python train.py --arch="unet" --model="class-conditioned image flow-matching model" --dataset="made-up waving flags" --train_examples=195000 --image_size=32 --horizontal_flip=false --conditioning="class" --objective="flow_matching" --cond_dim=128 --targets=["emblem"] --num_classes=8 --cond_dropout=0.1 --logit_normal_time=false --norm="groupnorm" --activation="gelu" --weight_standardization=false --widths=[64, 128, 256] --blocks_per_level=2 --scale_shift_norm=false --dropout=0.05 --attention=false --upsampling="nearest_conv" --init="orthogonal" --residual_init="scaled_by_depth" --optimizer="adamw" --lr=0.0018 --beta1=0.9 --beta2=0.98 --eps=1e-10 --grad_clip=1.0 --ema_decay=0.995 --steps=13500 --batch_size=256 --epochs=17.7 --lr_schedule="cosine" --final_lr_fraction=0 --warmup_steps=670 --weight_decay=0.09
Rows from block 4 of a small class-conditioned image flow-matching model, named by matrix and row number. Rows with one number belong to one channel. Each number is 500 + 40 x the weight over its row's rms, rounded and kept within 0 to 999. All counts start at 0. Numbers have three digits each.
After each channel's rows are labels from the 100 images, of 14848 (inputs lightly noised), where the channel reaches its highest value: "lies over" is the class under the peak. Only what is clearly more common there than usual is listed. The data: made-up waving flags. In brackets: how many of the 100.
# convs0: first 3x3 conv (model.mid.0.convs.0.weight, 256x256x3x3, each kernel summed), inputs 0-85
# convs1: second 3x3 conv (model.mid.0.convs.1.weight, 256x256x3x3, transposed, each kernel summed), outputs 0-85

convs0.129:545428543451503411538411451457424497483478490481529580508528507560526517451522521429542515565498555471562556527568550499523542493481480507428559488536508530520472478542514570509464531549515529490543525518568455530484474465476498528456413473481504453508511482
convs1.129:439536502527486611417519437577533476511487522486434469454508498450493476457496472485511458487445483525462476506478437446480428520478553463489472485458485468498518481477478487426463513427456476560510469456521533505616545549476488543542594487475516563478478511
lies over: flag (79)

convs0.71:511559537458489512499471581520491521495476488511575566553551483534591611456627631429590528587517534473531510485507427458500503452462507528491507528533495507520545582465500455434511484461564532479494465459496493462466497443514469513455439521488441462518452467
convs1.71:493481493486503517462481447449478467446449488530430447473480445482451417514392400477505504414462548527503490523478534445479529544482507474497477475534501460471556552477545546499452481508581543546517509494539477549506580484465452496601529460448550519443519489
lies over: emblem (73)

convs0.78:452457497515508470486506560553430456508512468468574545570546502536593576408520637474514491544468555540576499508514461531510488492398556534531506449459481528497511583507532491434509498393512526475538523510559506511489478490520545438511484501516490494530525531
convs1.78:525541520524513514534486464501567512535472484543484426431408478488416419499461457484438498462512422438502544458507499406503494514479485458472508519569529479533554524546533521573478541525565533514457443504424493469440512520440468478490460504416441497485483454
lies over: emblem (69)

convs0.1:529491496469440464469461525431453508521421406460458491489502526515497484428480479482537521494484435536524532484425522499531443474414425479546419467548510505505542534523497531467437502520434552403470506495545410417484486473461428487460467427514563545428501556
convs1.1:445462532491498478479442508647520405457490562521532563530529468506437500510523482464536454509537569557549466525518566458491532562553474569488521512492543495514491506458500488444426504481505410523527495474459566531569547519538486515507521513515454462578465523
lies over: emblem (34)

convs0.19:410529555538463520544482481538496450570475485478448505479460467427486455454441526499461514485519475508497492395454537461482386522473512461486462539522468458462543530487502419443499457538524471433447434586530497467503454518446483559505537505511487505465496541
convs1.19:553544489548558474478489600435542561497496512516500490503504527406501477546516484490493463560476505453466456501549484449485523469549512412468538525482519491519511535526497452518468527506524514514499492407568477509437516460572514478512531395501594499480486449
lies over: backdrop (100)

convs0.112:533472557383499510542518531574432513506576543520504486460499515563554507522529546480555548505502468477491491525528515464450493471505487462514508518522529414424407395529531469527457541567567476509509498483551526512478480485492492456482474514468459443496482441
convs1.112:480529461475527506527504477489509468546490403411461512522452544529505490516530528453499470553540592554571505468489485505488519496452557523497485564463472455546426439458413441517502331441400550515495497539486491448503565468505529526457477412562503469482455524
lies over: emblem (36)

convs0.96:447527541465529509481469467473537450491464484449470485432495460503459482572484485557482475478534519522460531471436506513429488485527412513551528438506466441447422410506448466483496490537481466588469462551477494480522564504490576465451539518511537511421492484
convs1.96:578481479457428446471456485487396504432469508504479491473534500446456474464532537481455498482513484561469599530472530454514449487587531397546501520537463544510514453515503446584585540499463504409522532530525413544485488535507460525481490623473471517471467541
lies over: flag (100)

convs0.169:533442476411579490440525490512484432489512493510459510519526512518460533511510487520533540480454504545524506529443579534488506494516525568560487519424493498456485467493554465512543503530458494472441498444500537512537550538546519520497505509538462457465557503
convs1.169:540542519483454483518428465545477525520483483473513494459467511494499471447472509454459459500510462408508490481475455435549493484496431475471522460475495497496462512492465491465497470424479520459491475462484471459467456508541456451479451477454525470501492463
lies over: emblem (38)

convs0.173:508525503549505531568527509522520497542529508508421479468445489472481421521470433465451496479438506474498445485485456470502493461474500486525477517404503511452531526501500485496529486511521450449493510534495499498496483493505499466482527504481460459502514463
convs1.173:464440523507502499494487513553494444462513511495487466470478528518474553479504497466522509500487485523470477567484515542535496514553525522410510530506479531532455510568571538443455493471494557514510474461582456506509498503503477495541522522489498496489537535
lies over: flag (88)

convs0.253:508456522477511506523457466491486507517459469455505515525493466474483503417505511375537489517485486504483474526464504492460422457450462490448476496545473522452499498479498534456475488516489466458478476529492497474507442499452488512509446522483537485524499570
convs1.253:391519462506492498539533485574427430474510561520512482464567544544542517512461508483488510494561496470467537577552553533530541565527474416512566583533503501538537498526548529475448599543516502508448446435512458523549524506568462597538488471455478518464475444
lies over: backdrop (99)

convs0.41:511471448423543527528575456456447519501507440484499510502484548453516507527497510384532486542454458466431405519522519480496453428362473495380519537497436516473471503465501564485492501522473516427510471479468485473517467481491517517433451438489498498445558473
convs1.41:461481479510469438497446491435398457483438514486550530517557454547485483482475514497531545489545532496496505536516542475502514503485455515528512536526517508487546518494452486498381576505555455473504458420443439474539520519509427534556528453504474432578454525
lies over: backdrop (100)

convs0.68:466486446487537465496525564534380506506546489461556520526540637501546545507454561492489498524494532546515468468487500522526491440459527515583503424440517491510497542529558483537543481405526546463458493532496540506509481492531554432509550501541479484489542509
convs1.68:529494537551452534507459452362488479547453499588438438471518416502462434491459453497454502461534476513511585432515508402472552513490520465495442476540501456487571498518490512523491525507527553495473452478477448470496517528450443487527474432479481504447473507
lies over: flag (89)

convs0.74:491515430513497475517500505506501491538488425413541553545513549429572550472517597483548471565490582543571503460500475504522496446476554542531522458432471520512533565461485494452548472431490500450470499506492515501510478492494553471471504547506502501545493490
convs1.74:485498536566481528537497463514486510466515573564454414439476464566412487494454454525480515440551423484413507563533533481538497560541480470413468533546539467564565498568550504536458570562528574531496471507510479529522502517449404542600509514472454530402518499
lies over: flag (76)

convs0.140:524457559373514470473443515451449529483483568565518484495491566470499495545517490568556517515525581477543478498582561478573518497498499539431570475519536499519462424534564523482520489543529491496543538437541457516465536506500566506534492499560516424525506500
convs1.140:453522496524459543479480412434475467521474450463507529490525480515512446441494547493517488481520469481472571460498469426486443522468526389474446465472488491492502470491444463441507460458492514523478493481454418509486498527448401493538527488485513558503489450
lies over: flag (83)

convs0.50:518516511434534472516453431498459559491506469483504520447522501453528491461486529566584560535487535555444482531544546461585476491505496481536503590550476471540492516491516522500474571561550508410490439451503500467465491538509439454467469457490521431473435487
convs1.50:521504500497479462443571492446551480429459536488488550496579495458489545479514503493496510507511567578475559487450517570409500504541508467516486462525489519493511492519523574529444409489525442512454565529460541508462565465469523507448522587481535548524501483
lies over: flag (96)

convs0.131:558518461519503460434458504361486475466452497503585493499530528464489553490498543483462473516439602469509521539518523419538516518550499496423523540498539593406573516538498569539519524499467497501553553467535454471550475491487548497489504501500520501524437468
convs1.131:410500524482486543482460453514490505499464512460487487513506491562506459444513454548505527495563379541531495443458530586512487442495525509522514529490460491536522452535543514452566465522476437517434482540415537481559489555494447550552583547469485569521520470
lies over: flag (100)

convs0.99:519468526455491531462565485522518527516518506440451482420476514461501482492440521516520522482458473489588554436471461474510469455460472517504545440492448518439457469477520482461569501437500486421555517455518470483521525534507505435536552510499492465454540470
convs1.99:551487449508469501548497566484497483561524470530489539525599544486446516442518506499499518521505549470461425520502530493539556480497562448429481485531543513498502502464525499568468559511481497497439514509507393502541490462501528523445509535494491491450454508
lies over: flag (99)

convs0.150:517528458495516536473490498525542474546526567516445506476479471479503462510445441448512498455496489491607553523490471437454479504493493536531513542528584510560522521521585484582564539503531554468445451463440560437456453448531445438507483543500422390395433445
convs1.150:494501502449516474451543434557498489439472462513558527514554505474454566540517484499537557528516515496462479524355492551542504564491472568527478521485456464466483483469442465531472415480521503618461539581526512484534494471461542536513545595483501506478581545
lies over: flag (96)

convs0.57:454494431534540466519518563443454493543474437579534492475440460432421578461489492504560443532444497555493461439458517469510452531508552503453444453470433461487545469477453538478496494474484439516522511535509426527523458481476457499479505501547507437563506503
convs1.57:502577472546510489525453474452435496489489494515516527475490499482508514452510543510492529551550514457425504540475511479525457436456514455481453561511544472562551520517456526519459480503499497418463498458503461474463521533549496455509513472497469505508469492
lies over: backdrop (100)

convs0.230:491517443446511517545551450459515485525494475495511535502476501506525493453525530497465535496531398527604480541508533435468421521497444466500478468463547381470539548534558456602485470540546435507434457575504512505497539455566380489510475527538528565520511521
convs1.230:517528546522465483518550517535412525492511473483537454495434474539528465478490489511519456517448484463493494476586525545537545475420528466521576465499437511514505489442439515462518551499516550460488410510492466497459475500465587457473490437470442431455489416
lies over: backdrop (89)

convs0.59:515481496466507421464472387457454508433481474520457495477530546446491504482491476533518533481484551551474486537460529458524510488452513475449472513510478558537533501511445480468453510531485519462422496397373529460456533543487492524440503501521495499510452554
convs1.59:507532436503411511448453465442506524536455527520502499484505445515475427472515469501473475508538469504556446449501450535490455491505442441481495470493537461501512450465564506499501422468487441581505493614438507542553494523540476500525510477501447537479481531
lies over: emblem (34)

convs0.189:455513549513465508521453576480462502584448452586486544537548460508506549510542540461550465526494469474525521476499438469467485495508434465486492479574549493497478467496514465498523482492524496488507424500538409482492516395447470482437468494475449405486425432
convs1.189:511505476507488488466478437409481542450498423470481484451534543441507451474494509548552572490526557502468470517502493495485519471448471443550482515513499468509528537430499497446457482530522535465537542453465472496526529469514483472533491521475530548451484491
lies over: emblem (63)

convs0.222:449540522541453456408511542506502507478492496504489504485497490534509518495527514438496504527490497461465479476474504488531483487508409489423492506498539507469587555485445538480495499515456528479483480494512505487469501469471460525407469570520461511516471528
convs1.222:456541453563499552511517492465545500485460513529456451446474463465527426493445480499515491473525515470506497466568504445491531535533485437558443586496574416546552469474513460497486604497522508491543471465486468500556517460538507516560527411470518554481486445
lies over: backdrop (95)

convs0.24:435524516580449442468447499546485526526491436534493518517497472466466519532457478484502409504546524470448467470545480460535481546538459459537551527505540398472541598454509512486491462498541504573536465488516516505496524490499488473443458452527507485509418440
convs1.24:458505525521518473499494516422452434473519526505530497469473486523524471519483541488507500519487501556494544461507539549496522537480502567538492519539477538554541510539443574424429502536559474394515466443519586514424514490480504486547466522469451567522497477
lies over: backdrop (91)

convs0.219:417514433547511498508519513570570487528504521511471507476464486416490519447531556489513447521492444453510522456560512502473407512514476474477495518506525402497513532494521541462525480534548467487455455477566554448469506432461495483377477490458435527511465505
convs1.219:469439534496541486484515511531512458501531480491538557514543538587485481511484469500565489517488550576562488514527526493506578544431476543509492494480504454530507495465359499453415520492541490417552445400490489494548512558504485559560557504492476491516554480
lies over: emblem (41)

convs0.141:502513547553531510544522487425523486543477575520508509492528539538478457512447474537517521477592466492456452523548481511438505556532546534484555497530580550449504467527512525526535566527531496520472534492450440473530433459479532420523507505510467521484438392
convs1.141:492502480508437462448480482496466521499436436523467547481601548491535582391500522530481556515478529526479613505486521514547545475567449500549568499505495488511498484492508529486456477499471500529537481506495565537497543562527498549473533508499595497569539578
lies over: flag (99)

convs0.61:443453504498443489472403551395432433502445416501509528509535517564539535516514496494522512504517490481493569452471506454524515523522535478457481518491492445472531507474523469438476461524555482505531491504513430510521577467524490545543491491501490432477437456
convs1.61:540553537514498500520536477466481545542553508495474518474467522466495453463512502505516510519480517476497453494502477433442447467463531430533512514520524506498505529506461504498502498521498529451487478447493442461406454443510464405447484450500503512554476545
lies over: backdrop (85)

convs0.64:513488399536529440476499483558526478463551545530473556552554511640537553507564491487545537481495516472567513527437453537523506525533448507551468491491499570488512556491524499531550460469495503550456531550454512456508568460496537448464419511506464495476435516
convs1.64:502555521541532497551438449359451472558467414523478449456459479487467434437410498519424514499493514504505558522563527508491477515440534461481531473525512457538566569490451499510480530548560555415547447445502475506498479527488438487521563461460475537513437486
lies over: emblem (27)

convs0.211:399493415475457464435412451496467449463489551468487510485495415493488523473474533481492505482470487478502567430413520531493437458508451450542449537514461479495491434457534412449481461474474477454475448448451508395478575507514476545529482494497495491466495515
convs1.211:492548491520508486534540514564534552508540504471507448487464474458492549474537555507447495564539486535475496467444483515508429460482510485474443551475478492516476550548431510512581427528418495510468573515486506446472418419542528479496519520507524515431548490
lies over: emblem (43)

convs0.32:522550519507502578527488513428458513572491430452488524485480443443526508514454487407408491479480492545531558439481542512525458441511474483486514540513460519503519466447518497518516460536446524443515431540516486391587445493504499502407513459485472460443504470
convs1.32:507510463518496421500527495494497520487496560545461472532524538440479465506480466500483502541534539448507524508571458516431523500504480444489468517523574477539523556472474497479507543535553502453541510413551450563456560468570501459525552425473586493503470546
lies over: backdrop (94)

convs0.187:480470450544488429477508473419476493541433471532487498485446475417489544441497445467536475562437501507509497493493555474536435505502564437442479453480426482473499437501489546422492496451483438439513514518497377473425542539432459503403433514497502450507417496
convs1.187:488548486536518465514456424428483491499496539538522555484534512516491552480492564521566561510566542498416522508533471502464457486523467427448482527517580444535561490477541522509451489487523528471473501449500459516526511529498443486558520497512462546481469483
lies over: backdrop (100)

convs0.73:495530454546494462496498535473514519547471408458597588575545527495609566484565646481567473591523583533584508435517458520483519457500554513506511461467450508475532566413451469397503442416503481470509526506539503513508500502532547469487480528501520532573494502
convs1.73:457505552520482507529500494558465483413513543545480407438436485571428507504463446505449487423536433481438523548516533484541465549532529501470455559552535513573576493589537520534534596548538561502498488506472475514520504487447478504572516512457441531422542479
lies over: flag (82)

convs0.227:455501514519484404523488530489481436450433516435484564546496459576533553440534553431527509561471477494409461523494491507472451517480541443471512473535542439474556520508477461538484463539546529538539509517540446497511472529486474546420475450442475505506488495
convs1.227:536460502501527498520554524522452499512511496532587503483588513514544519439507501482575509509535521497530487573529484511472585395491512429465527554500508539560529516512546521511449517487520553456466506465500471513538487525480527488513548424483467501461511482
lies over: flag (89)